Weights of a small model that answers yes/no questions on an image's attributes.
Training: soap at rate 0.0016, 5700 steps, batches of 48.
Data: trained on pixel-art sprites of 400 made-up characters on tiled backdrops, 395000 training examples, 0.7 epochs.
Rows from block 3 of the fusion encoder of a small model that answers yes/no questions on an image's attributes, named by matrix and row number. Rows with one number belong to one neuron. Each number is 128 + 32 x the weight over its row's rms, rounded and kept within 0 to 255. All counts start at 0. Numbers have three digits each.
Before each neuron's rows are labels from the 100 texts, of 14976, where the neuron reaches its highest value: "tokens" is the input token at the peak. Only what is clearly more common there than usual is listed. The data: pixel-art sprites of 400 made-up characters on tiled backdrops.
# fc1: MLP up (fusion_encoder.blocks.3.mlp.fc1.weight, 768x192), inputs 64-127
# fc2: MLP down (fusion_encoder.blocks.3.mlp.fc2.weight, 192x768, transposed), outputs 64-127

tokens: "blue"
fc1.244:111117119094162167136154105110155186131128163171080116145165125149087147137086133192105110062077122151124119094112120130175165136098087142121118093120128108124164141135197134211149070172144136
fc2.244:151200114186129097125099078128108096111122157141109106120097146125132151115136127134185179152161135142111077134181178116137090120120062178082137126165125143131130098125152137144130120133123132

tokens: "large"
fc1.119:153087178111114076122202147081079130095085167108169156087112125159150171081091133147120117130162104151179173127151188120144072119178104104107121093176126132156139116086115107166100145144180123
fc2.119:143161127135104151123158113147151105165112145096139103144105131156126132114118147132108202095111113129100103099110108127121140126108114122107156130042118179155045166194174126109146117119119151

tokens: "pink"; "lower left"; "grey"; "red"
fc1.588:151070133144143088104163119069167159152147148160201146134149089124139144096131095100117099174090153139080132086161166123156152173124163155151174073125110155118128198159094105115176142128142150
fc2.588:114192094097189125106095151115168113145155119109123094112135157134161075190134142135131165078118143096164105105123102150187138174098194114117087102145103133059118120106091083164112116046130136

tokens: "grey"
fc1.702:130172113130146059136124148132157164143178157070116132109135140100102119172099089176105092144096142117122103071105076127137102192076082139178114061156141106092169120105136159125150141110192086
fc2.702:128124179110082180111135133107094115169123107140099118133086144113086136057160177114098133105106149111085100131168189165134128072100102201069098134113157142153087111111144082099112080152097147

tokens: "upper right"; "lower right"
fc1.348:112096130113136151142135157092068142167162146093103171190188130139182086133148132158143092161053089134113182116138110087096095148105105106157119134062071098133139166130139134165067130171101104
fc2.348:102101119109164134113170170139181142194123112100173143124124158122114116094104146114148135132177197093137116145127148155150132087113118102111117152191191151140127158124067131084114124118148194

tokens: "pink"; "orange"
fc1.125:125054134098179130128116088140075108106156102108137136135109085119100124161116115126136178130113087099112142110063106201079103099098125129150111118161142155119108134185122124124129135145121183
fc2.125:118112105177144133116070159094116102152149196098134109119192083129118115089185113156063080089174150140159100153179099045158168133070167180126129132150141167141146070136078157143106103094131125

tokens: "large"
fc1.219:135111162098160134139110122093089132102120116169098122123154090134117108098184083234115135105141107129037108203140168163120139136151061117160117076149115147172118118109126090141108140135110194
fc2.219:075105103118100130138171150171080096121176157114144104117135149119148155116091160102071168089106128111102124137083135137067116134087172118112131138070114133084167071040162053107097069120169139

tokens: "purple"; "teal"; "black"
fc1.172:123099169136108133139097141104172139126128078152081168141158094127099088094125101158154160143104087159128151153155138142130209149121098135149150080113110117107101069099114106145097074142164077
fc2.172:146088126122092141140116106168114119173162097066156166130103122166119130132153125145115114172114131118083154114120142130143135152095073117105126112113140099165141094159140114125125107115158154

tokens: "red"; "yellow"; "orange"
fc1.472:072097093145140123103154091099098143119153100149117101093124119099213128164145144135169161166129112109136157126087107149140134155140100132125154098104065085153179157130100122102168121145163108
fc2.472:106112142103126094089125066126151141121150128136132127109157102181137119106132094172121113051106111160153079149169128130108078094104127179117095161181123205144124102155091086139086078122096120

tokens: "blue"; "yellow"
fc1.215:109099123101046122149106083175029078137116161104079164104127102109093112140146150122163140110140041132133117144135115075184141115188108114098094138122130106144076157087118152143143113153094155
fc2.215:125205073164163128139070113157087075145117102142176094150174169146103133155117093125107138194087157127143149132120159111097183095058127183133123183153095095104132076154168134153138099165115152

tokens: "purple"; "upper right"; "lower right"
fc1.350:128102157136151108160115147096123111094129145104103111122185087095182134173124115125143129131158107147134106110151131130173062108129123113129130111083165092131161114153163171095185143198122082
fc2.350:080080114106122086112190131127085128138126075129124162073095108165128101105123170152136112162122090134085140134182172139104193107102170180136106147083081074140126070172148127157106100112126149

tokens: "pink"; "red"
fc1.718:048092147143148144079157182116156164134103114173114121145129150088088139128164133123115176086137084150148117117149072033090199133135102107144149152105106065120088128131138171136177102194122122
fc2.718:162188114155157094129129088161090058157133134126150103128117128110092128091129135171093063167078104109074105116065127145113109133174145109143151104125142171146168146103079070170081084104154150

tokens: "green"; "red"; "pink"
fc1.412:131150138201137103112117120185187110138135122159188135090065152185042159117173151109127105172071178136140116111137129077167155158181119154124109125162115169173142146103141167131140129151166053
fc2.412:118134125114088159133171091081125103100131142096108100103193115146170100083133105146169172145071161134149132135113191183148124129175127181119114165143111103120145115167138038087096111109081135

tokens: "grey"; "teal"
fc1.207:126220096116162112165131139110151135183180138126139130131177146091171129135118127149090118118071095137098121162183143073137174143101148107116122111136073124152101103144129138148103183056091151
fc2.207:131146102122160109055160168114177113099186069102147119139174147118116082138117110109159165161185148125078156160152113139105102122216130115139135182152119141157122146108113202099094112092153135

tokens: "brown"; "purple"
fc1.298:108134145065125170101165153103122126113110101193094161159131105119164164135137108169134160121130142135136120100099113154151143096145137072134185098103098189121067118104139091128173113141106122
fc2.298:128153090201152114100117060133171105158101131114088167109134143116097137097136123141151121097133137118125066102117125128126160083118142142122172145155132104131134113071133163172078145159115181

tokens: "upper left"; "lower left"
fc1.420:147138160133097161096161177187159144128090091120115087113059098188110145112117078070112135122108107174103187167154137073128069139170157115097130143141184119130103207135163076171143127192149097
fc2.420:160100057095143097156118122183172148121141089121114144153138175104131086066091152144127128172140126107164184122134105148124153155153165178094095159140131162150092123160158074159093061101119084

tokens: "green"
fc1.648:158133110211052136091136125113162157118083130158132118170088140142131155100080092129140170155189128119129127109149161101143120122076179123076094051127123134122110075160117124138097102158122136
fc2.648:127212081070112085136065093125097115109149138121138173136109038138097108099188112167116101158133089082111083124153155096187113146143144163160128133167150110129149111125145145081166092103054143

tokens: "upper left"
fc1.608:114163146147100156159152127096180107143126143142046132170076119191064076065140084109101072171119107149133114146176077140171121127114090074119096071170170148064151124099100140168129147094144178
fc2.608:123136172132124124115134074100030203140098106081108125163157164112119141165132181107119150081126164120187091140098127074106126149161118160079144181102134150092065142173188130115087167076116112

tokens: "yellow"; "green"
fc1.570:155157087143101132181111128107109136163148080166065099183152172150071149090089110158111192165197137140115105119062139089079178153134146058130119143155124133140152163153102142151140109172116041
fc2.570:049070135136116150147098217155145169180137147123173110126086116115185094143111170103142122192135135137127183121194166166118111113121126100137149147147092139155135092142028141103127131132145128

tokens: "brown"
fc1.182:177112126123095173176167120114115120118099113122162214085106148155102107125102154136112158105113077109144110177150141159053183093112131125127146145158090109174167125130173099152115112149164114
fc2.182:102164143136084136139166177149125119165160112148125147173102089103120115148109159082115112179128132143128199123112110079090059167187153182058099136066112123134098132117093122074075107119164152

tokens: "pink"; "orange"; "teal"; "purple"
fc1.355:080174131161147165102164114127128109123169113083186140115088093068118105144150119067122120166144162149091120101114135198145177158117102132181120116170130083129098121155103095171140154181139098
fc2.355:093172155114136112121094120057146133159176141156161136077145126142157143061108131151089125100081112121139128146133130109105155069122088121105150110128131077173140097098138161112160137073105189

tokens: "upper left"; "green"
fc1.84:155146115137081128099128160156144149103108143150129112169116095152129134119127154087081082147140170101112162192116132142071121136060110156132090154114162091150179141114122122154157162128138173
fc2.84:158111110134140109153196154086125121142117164114083117111115118048069131115090097129161142120104122125110148101106116143185164157167131093084102154126172155151149093200096105087150118122157139

tokens: "pink"
fc1.573:133133137142113062151160157126132171144111080136138126088136144129075038110224132145135090163140102121141140094062138139136169102191087151144125101138096138067141110081125119154158133127109120
fc2.573:091061118100167149119075124085110147161169134122114113091144117105170119144159084119068175122193185135136170171219114145157076122127100136074138117112121082121118126156111148123125097141158108

tokens: "teal"
fc1.116:134155137158084065121114096082128106126151129147099128144189115093169141151153191156128076115075190151117197086139126164118131195161113098113133178129089095175095137169183100142121069145100111
fc2.116:150170107104151119174137159134179106148119149125066160127149145187149132178135066127105149082130081093122135142146168119123157095160132124174157140113118115090112124117090153045122167128157116

tokens: "teal"
fc1.41:149148121100148105121139185152129137189156064105160121084160090166093147113123047160069143067134181102077098133112135138146135188100148241106062064104135131103150082169137119143212143129124114
fc2.41:225120165111115127185141121110114134065123124128130101102085131105145177137118122105095135135102128130093132130075120109110201122135125142050133124195152132112097174072148139089101138129180138

tokens: "lower right"
fc1.238:115111112168114062120086132157122101107123125154128117143101071076136151122105125083116088120106125130098060129101094184123144071166067141132095200095142125092125117169094152183080103140081169
fc2.238:059062155179055147137143172070121127112109167119125100153156213090119146125128104173116121158128105086160096108139122123174156075086152155122121140139091137178147111118140101114090194168148139

tokens: "yellow"
fc1.601:107148081166121110125150106089092096068143136182092096108099130132119178161157155124099123119182103155128087139094130077171126072135101137117154108167175097080183070122101142081127170149165187
fc2.601:138158160171118151138102158089120150118145080128167159125162041095104119124095145128114081212126141175112120157185085165106167151109123121135124145127109134122145141179127153121083116139110114

tokens: "upper left"
fc1.500:105166055131146136221124146159100151113134165138165106139160174117169076099125136146211111156158147179084129062092145116194160150124134073098137192109142106146131126139112134109135117093070063
fc2.500:174126150062115132132111117100134213143160093091143133094134111123121139166087103165068144136095106168162082164094127117140120121118158164183078166162069154112086095062131126166062054164149149

tokens: "pink"
fc1.487:095093114124155180089111112117156115111153102137139140124087129129143093159143088179143136098170146119152129145117174099111182180136175167182080182087110089143147184155092099122087133153104189
fc2.487:085084195114121139156115164127167137117098160149159072189074111090156133193140194098129154127144119231129111131123131141147094124131103164144121118170144136102124056127156159118136109103205159

tokens: "lower right"; "lower left"; "white"
fc1.535:077123149101128104124124114172151117121139038122127147099076117114149138102117136107123114084101206137169135176151062154134064112151163134147113127148125148146115101103082101125197096127103085
fc2.535:117118162157101127131102143134142138163114156107139123198148135094079087118105163144120118157156152079113169132130114153152175147155114129162144080134174094119136115127094117121139178097131181

tokens: "upper left"
fc1.338:172114106128123069161093147143141092128118112055163107150075152109057146141133156095103169091125175100122165095108156164100157106150116150129111107172131114080149174121123109144058172131128141
fc2.338:128146095112158156136139158108100120127177169135114141154094098114145174094085127101097107082162132055098132157117100090140113109115132151065105145110101058159122158107101183110186112129135156

tokens: "lower left"; "lower right"
fc1.345:058135125123138187085112112133106158182122146197086118156107165084117115125092125094124050137117088127180121163163125156132140155185130161072089117147154171163142154132129108154183127106090147
fc2.345:180104158104101118075166097099161092090172152115170126134121171109141172103191160151128124155068146093117135101092103089115122167117080178156087132148129076149164121146034171187130097136127120

tokens: "blue"
fc1.691:115056136186145094125159152110068119162181081114101094135128111153090132189171166120160111118123114162130102147080138198078137116128139171159090121168089124120182174129073056127100126124087101
fc2.691:141143151142114135198113137131175179083118149114161145150161145146180170057148166187139163080138188148114144137177130131148108156130156067132148167126134070111114096078121166064186130123160136

tokens: "upper right"
fc1.164:100163058105076135194102140154148157147086126112090172149105093075127073135099067183121173156107116105180185112149159143183085150149107115147163160094090139152108180109126090141099113127152067
fc2.164:078162103137133144154190089147185184097117118096121073086111144069133128117065161123126163214108129165094158046122105065161144147105142151152131140110166162133083107145146098149114101101118086

tokens: "green"
fc1.461:209154140144084132155171162151155179174169105141168141148177136180087131139116109112087188132099123086118128149142175132075153153127150149061058187100145056078162038125116125123149126068114104
fc2.461:142121120142112096098073113173111137111148145097107106127119162120102133162110144089154109132132107087132156115047123087104094138199094104119141113096110185124080154157118130114084174148087138

tokens: "yellow"
fc1.591:109150090119093163145201136074131149131131144095109118098135141175152157151144163153140157117099152077117109156089130123102182033086092039100110156121153126071143095161167176091128153136082118
fc2.591:138142150115052134066144167137115048142132113115102103133112120091114153088088123124119127121124136105198098078174125145090160166133159134106127115114143111124170091115108125125155097081133124

tokens: "teal"; "white"
fc1.21:108191167096142143093109128138153116152125142105136060127123162125179119118092157075111166125166077170093087153118057144181165154109091097167156174104153140054187069135139164160135106095114099
fc2.21:127120081178155096145161121122146094169158103117097134121172132128127126153217112102101148116156137141102020135094098122105118110144227144113121146078122165132154150087122134105123122109129114

tokens: "large"
fc1.618:135089103136117125114112130107096151131196116167158138123146118079187205093096220157140141098125130096133130131178128171098087110077118105117152163200073127157072138139145125162136122134117107
fc2.618:151177159157176151138159098177075140171093155091100137117116167181082069144102097139075135154158103121136131059152121129156127167153153168180136135115060140117133096111103100116126147150121097

tokens: "lower right"
fc1.463:139147090095054111069098162121075098114128128065119178162165046122109129124095164147156070130158183131118152115074110094099075153136154123128188142057144140075170157140120097133089182118125134
fc2.463:116170093111156139151115152112063141093140116166195112129111170160125077115137118148131137135145106172131124114150141158152143111117076114087111124156115093165116085100127186114086067090137128

tokens: "orange"
fc1.97:123107113162108170100116139184164079097109116170146094100137136168135170129155104083075161118097174125082185102090178151084086091171093184162058116107118133072103081171068100155138119146060163
fc2.97:110073128114158162151117132184178184167124077179130049086118124138137132111123134117152114133181196084117115138179102132149158143041146118134182096082145183189088121146142087144078126131134102

tokens: "orange"; "yellow"
fc1.580:125111101147138167156136166099089198153094112165087117122120159102098137130149101095155064118151171129154081143142094178097109149151104120177102069080162083136177088197100153110137097131165102
fc2.580:122122173121089101134111171193134082181110170105137077134156148112126097141102170166125119138189140133079223121125182126127177090124097109146160181152119210085153116037137110086169129150142154

tokens: "upper left"
fc1.52:131129205098148146187146053130112054059105093118097166111173132124124120152156166128085160158195055125121144137109127179139109154111090146155165112152165154096114177127141168134092137095171172
fc2.52:114077137156098156118128139056085130157121219114139187115179109173137111134135103175070124104086129128180108131103111103142091147092124167078130188124088113078181113129118123125084143161111158

tokens: "teal"
fc1.34:156156178097167046166128158153132142146101159149151150089175177123140100139113122190103104172123112175090158098153135113067092148163115122167098145131122201144091136105125108151145160129156141
fc2.34:066088159112062154129118185135097097156102138047077117119195088103153099149152092052120100121067134148090178124162141152109094087102123154170075161081155114133083136184175122126135133141103152

tokens: "teal"; "yellow"
fc1.734:106103155161129107189097187158128094107114122163119190159117162133160134122151115116108115165120151147138147151144146119138144153146123095123134093090141140157174136175128163104152091118153156
fc2.734:099119117101130155126103139152192114187124144107106115096133066169180109154053134085076141201134138122127154088209128166100191141120101137112098141138118147154100121074062112157129115125176112

tokens: "blue"
fc1.729:122106098155155129065159082104131175117190101137113146105066145112088208097139120149160160126104152156161175090081116116120093112081082101106062123131145095142051146091072111133097146102105084
fc2.729:141082081149101154166091199174118127178131160118138138130125081152103054179122124118068078159140132119107084143096121151152181137141096118131074129122147082112129111198207102089122098137074123

tokens: "blue"
fc1.665:119129137101139126070108157155104102140129101117139167148122157130099171123142145168120081136075106187092181142176084109105107146074188086154141156159158185160171074122135098149148085113146077
fc2.665:142157096172136143154188128066124153114095123121076087164160101126101084165096128080100172177168151134126114142158143171141171133116169121089112123104075141135137151146131205125165194101133115

tokens: "grey"
fc1.458:134099108115097182103121133109120130168116123111163101162116196067088084147102153123113087122106141100123132153146119145125111122147117108115118103094173097108086153114165122086124068147154117
fc2.458:092077096146128129105148116137085150121123201125145096145120140084065136155132123143094150153113126089169083059134160169131150153100121111115148062137138175146120069150088081144163188103124121

tokens: "upper left"; "upper right"
fc1.723:108144159168160089074150155167119098100136097100095151131128128132120152097078083112113081074110126075117158105090102168149089160158138210134148153166145099150143121146133096175216176089105159
fc2.723:196109160149100178134154143129176086155131158136114139117160102132083121137080158121084114174164155157101152171165153094158132117177145122152110164082143167156108180121069149110116122155147147

tokens: "lower right"
fc1.677:136081154117111129156174158135193057099118127120135103194127114133134115115152127121089175107114149072084134088187171127130075152166138046135137112146124135101119153180083125116123106156170103
fc2.677:124163103150073093108134136135038141162131137109084129154104131174081121141129144089184115093166115128187123148127101135124123079172105073151159122163110065122109080045124111159119166094064079

tokens: "large"; "brown"
fc1.473:136165178099134179124103123108142171129117119086078116076103124159058140149139116085184199133109159108144103111116103085091138085146079074116127155149117100124141167162210111159128104171145154
fc2.473:107151137117144139133099110144185131131114056140162128065132136119141116082085123169080176123149079110137152142115134094149106175103087116133168147100168128126196158089143152155084074189080066

tokens: "pink"; "teal"
fc1.71:130089092142175061044105097133136155133134154147123102157142154132165102099118090139075157092137096165099147120167109089190155133105116115150172103077088119104088153145117148203119125126143169
fc2.71:142122147102128150201135113152107116179131152076142162083072128032115133105152106113157143127174147122135116129206163141085059057139130094103116144186134114163157112045128127067149124152093122

tokens: "black"; "teal"; "green"; "white"
fc1.10:075133102167082102096101154080119119189158133115117128142115136152198162102104079183118139162119147075130143136066098113145193103185150193116154063154155115133113059112124172081143067128118175
fc2.10:126118099129107133107176110137072127058091115133175175127117090142101150166118119083181161193159134086114110174163150155137112103193104099129074155105120098163149160131107112141120154118104114

tokens: "teal"; "red"; "purple"; "blue"
fc1.584:127099140117086119144105104156146095102105113164104097100171128084119098180101125086137164129101135114157140101124127115091096212108092142107188071109123149107108119143159219124165100155127086
fc2.584:056150078102138020088131084133085137158080167141147107128112071146135131158180118159141113148105164109092131161158117174097119064083209109183107114143147128120093104128124126104124151103148122

tokens: "orange"
fc1.727:098136156163138165185154161108087121119144109163163136150109103109138068115126155093157153169149154193080136128029077162168137149113181101188135164104146084138144165106120117171058106148178145
fc2.727:103086145093095090156090129111191143157128132181144147121145174153150133151155137159130153160096134116147114126183128100177132100132151181126185126172144162160099119090143063110158147135137128

tokens: "orange"; "grey"; "red"
fc1.630:100154143178158170113137071119145108168123152174132142100062102125117160169184124159130163117107171106128158112169113134146153206145085134168132122168112150099114167135139153108141169161092122
fc2.630:151108120120098172090099074123122134160105106126164146132046172134155128142128137116134037148083103091134133177111142130132136126107153087107135131157151140108171130190100163182117047118128079

tokens: "lower right"
fc1.78:191133071148114160104125120181119182071124164143136112125159067163119116121101206181114170114135150121132132089046110123138135136169122172134179109139164062096158106077112198138126135185164147
fc2.78:138084163143184143130126106131069137131133120177160148077146154117075094148185077132166126157135110129129181137117120114142135111117132071213096203129142078053133136127104145084129085150091161

tokens: "white"
fc1.252:135166152083117117171093160106144126100082099084141063149137086109108138101071145141118082146080129116140080150090129124109160117129116139078103080168110110153151158111196127125153096134122116
fc2.252:071083155135115153124146069115149164133157156137108097070079211146135107128134152129146106089142164150110118116130104119132054136097162182112130153132085149132131158132139074174133075092130102

tokens: "lower right"
fc1.277:091107128088088127150169118167128105169098081114083127135085157120088118111091172172142063137125141083104166131137104083158078178133156120109074120141123138106122144178130140122144090130132141
fc2.277:136148121088102144054163107099131162077152121085098132154113103056135114101084152176124122196132127111172149127116144184144165130105148157115159154157096165128129107122172124146120164127141141

tokens: "upper right"
fc1.405:128167163140150068119125139072143145080166112126121136137113108143213134134113108163139104142154078090096099153149160108106107133123151174147110172091143106106075143152124108107120126088119103
fc2.405:175111153185137159109154166097155136116144113193150119137139088120140093163179140111143107081169148154160118166112105129076134110134092106138135125153128105209175099112107199095144147103150159

tokens: "lower right"
fc1.689:098139098137138058118109082104120132097089122087134135161103164150101143138135095151183139148145167097140146107155125125142043125111139126163151170081102081154117129166091129188170173118169124
fc2.689:111126137105151178095186201176106107159189175138147115113141095064165124169061169161143154103118134143103158117156207099174111100115147130141127164171161141125126117112131108035130090105082100

tokens: "grey"; "pink"
fc1.540:136162086139096114123098160174082168098098146136159169153099119077104177095046093154086132168104112096112163087126148102074166110109085139129080082127108133106114103183166109131085140126129121
fc2.540:095180120142141126123192152054148139102129158098133107120110176146095089076167210136136113135103165107124140106130127154115106132123120105108112098141171130069182146113106150120154162116076113

tokens: "large"
fc1.194:104127110092164099095158136115166122158138158118170115181173160211114039097157097163128099099132156104100145149101080111127148124154166118173103079181167154155165194125119146124095111195177126
fc2.194:119132108169087132114108093108145108093134109098156134120110092156162192151113114097119181066158088202121142154197150119104138062124115129183118127120097151132145040117119117111143109140118194

tokens: "black"
fc1.612:031137126125089104137116115123104124084106085154148161113115123105164085181120070151118113139138172140112081146188156111087166150093158116140125113172083142147170067134145151105087091140082111
fc2.612:124120173141170102145103119146158122094155116109105196143138129135134138131148149118101125155146138149135146112105132105164116135130104184166136122125106150144104098074150145117105127145135101

tokens: "pink"; "white"
fc1.136:145173071118094057084162083130134099103117096129154099113101120084178127126139093077153150075136110112140166124153103099121126126139095116180115150101137169183124087096148102107176115095103117
fc2.136:102143127145136174127130170116115124154101136159125129147110089147076130167081101112117108153133168055087170184078113084181144118088126155074199131181179179194118146143147120112129120148097126

tokens: "upper left"
fc1.421:149125076121156197099118105132169106104161114118148143081203135134177118145121134126183183074144132166091104133111128101106084122105120162146134079169108108168161133081095150183070136117154114
fc2.421:183139190120132123134146135109110143145120142171138154120169132112089164137114113084137186128133033088173094175145133172149071127097102141172087154123115200116068091127106111118122177099150137

tokens: "teal"; "yellow"
fc1.741:117169139152116101106106088129105136196107063121093141117094145098108092174148096091161201087078135128162110161098151187150156152139129150218084125163141153119124098183123146135174114155090106
fc2.741:146161105082124185175192205131152129127114164161160162057164072092159100210119170158143096149140104116176133114082144095182077128053112131155136154083133155105100166086159100106144092098086132

tokens: "large"
fc1.427:149176130110106108103147112135137091090101144120119152126097126094138128136148125181110118089148131191107135128143084122134080144093092111167091062103106083114110108152148151198104150166163102
fc2.427:101133231120116154163066133106138172138120150104140131150161145177097096144177127076163118154143077122082204140097100145124103172185108141134137128173113143115117131121101119107087103108118133

tokens: "upper right"
fc1.756:157101098151095158127119079206101198107171156115096172073161136131177132134117204142138075139165165124205135145104128097091140144173112132137096126074124127172144171128173172110178151096082139
fc2.756:129078128166110121124096122148152125110102171163124137132074167138127137120170129159106154071132169109112087132175051114148143114094071095131090117105135145107068118155115072145140106135169158

tokens: "yellow"
fc1.560:162148078094171071126063176135114118097131114111183124133083142178139133158175140130107165160135092138144109107151100156059109139167069096083162105145122099141071162125100102023137170092141080
fc2.560:130083136147119151126097117131135120230155102177166154143108049161117105125078108070162133103137085099136095174118138106078145129178089124130118108122126108112150144099177130121110139103111144

tokens: "lower right"
fc1.242:181135133091104124099147168118153062142118083127104138081085125182160173126148191168165079136153115174153099105135097129111145070102092139122116177109180164122090149085085099080123142115085116
fc2.242:113035094141106113107124141054034115148099099181142168119118168080130166098129123121146084173071163119137083121098144111140124139113127103138141215132131114183143117131119115146124065146128148

tokens: "large"
fc1.8:129178145063168121140130196135173140101107126093162150150087108168161145082122143138145177156113097181100134165122166195094113136163162117160175140106176118140123181149168148154170144086180102
fc2.8:136135130147114127134083101167130132138170135080107091069108069124102169162080083115138028172168143085188125098079087111117158101081164079117148102151086164086215135115047170121063160171089128

tokens: "white"; "teal"; "orange"
fc1.377:101148114150064108073124110157168112065131149138107104130118126134131159138100124082111114086105033152143107128123137199137148102155182098159090094170129082126165142217130104159154034108151150
fc2.377:085169123126134106119118124145099087138070096159126154109143069091158089131129187134155162196155133128152140134222160113117121164097105168119160170151093175096141086096159168106095163140081132

tokens: "blue"; "white"
fc1.344:145152120155130091166123142103118126106117147132115104158077121104109154075108110163164139192149135113090128122124111073122125153123127094076103116105116145147154112162107192143147044104151096
fc2.344:109130119123135153125129168103149143158102102075123132142167138138165153186109146101100127205105150112082195140128141149068195108096127140141139091094083123156131128132090159155078098150116154

tokens: "blue"
fc1.703:128108106118136127116145078105089148122148121132164101116153109170097081092179074161183104143168183114149178138096103121117116116163123156117123073100117108204102173132144042104045137112124150
fc2.703:157142135180168119132133168138132184121109127154152125094087083145110097074147155135126161174139132186096095099140129162135172123073098084131137133130157152126154135139148186136165090190117106

tokens: "lower left"; "lower right"
fc1.310:077118151170151156088100163120160112153094144060143125137092126118084083082097172053054126126107119126086131102157162117083117094137119067136153150096114099062163089153135102087169097125132089
fc2.310:074132174127105125157179154098117148093151138155123142133131136162118140152094155111137031129161151118162110141077118116155115097147127139063117080151107213134078097119086185099094143105138139

tokens: "large"
fc1.17:106156123122093148131074102110083145128185128100127127120075110094127123115170131159150145157146176125118122209169150124111135116064071140134167161103136082143113151060112054122144077114113037
fc2.17:146051117127086089137115105151110127176123162129113146068122068203137124167138057121115116162132082102132156110144117132164179122102127156146133098113098169175130091079146143110123119125139135

tokens: "red"; "yellow"
fc1.565:110067059145173171158148118121140178155137080109146126122139184136056097143115165123115173139150185128163093077114144093092124145102095152121092109111101110090137151129109115157177186100141107
fc2.565:080109119082149175154080079070175097078142112145151120100138168101153126110083195189084041117090099124131076126165106152153092151093135097081091140112150130105091138072120114100117103116126100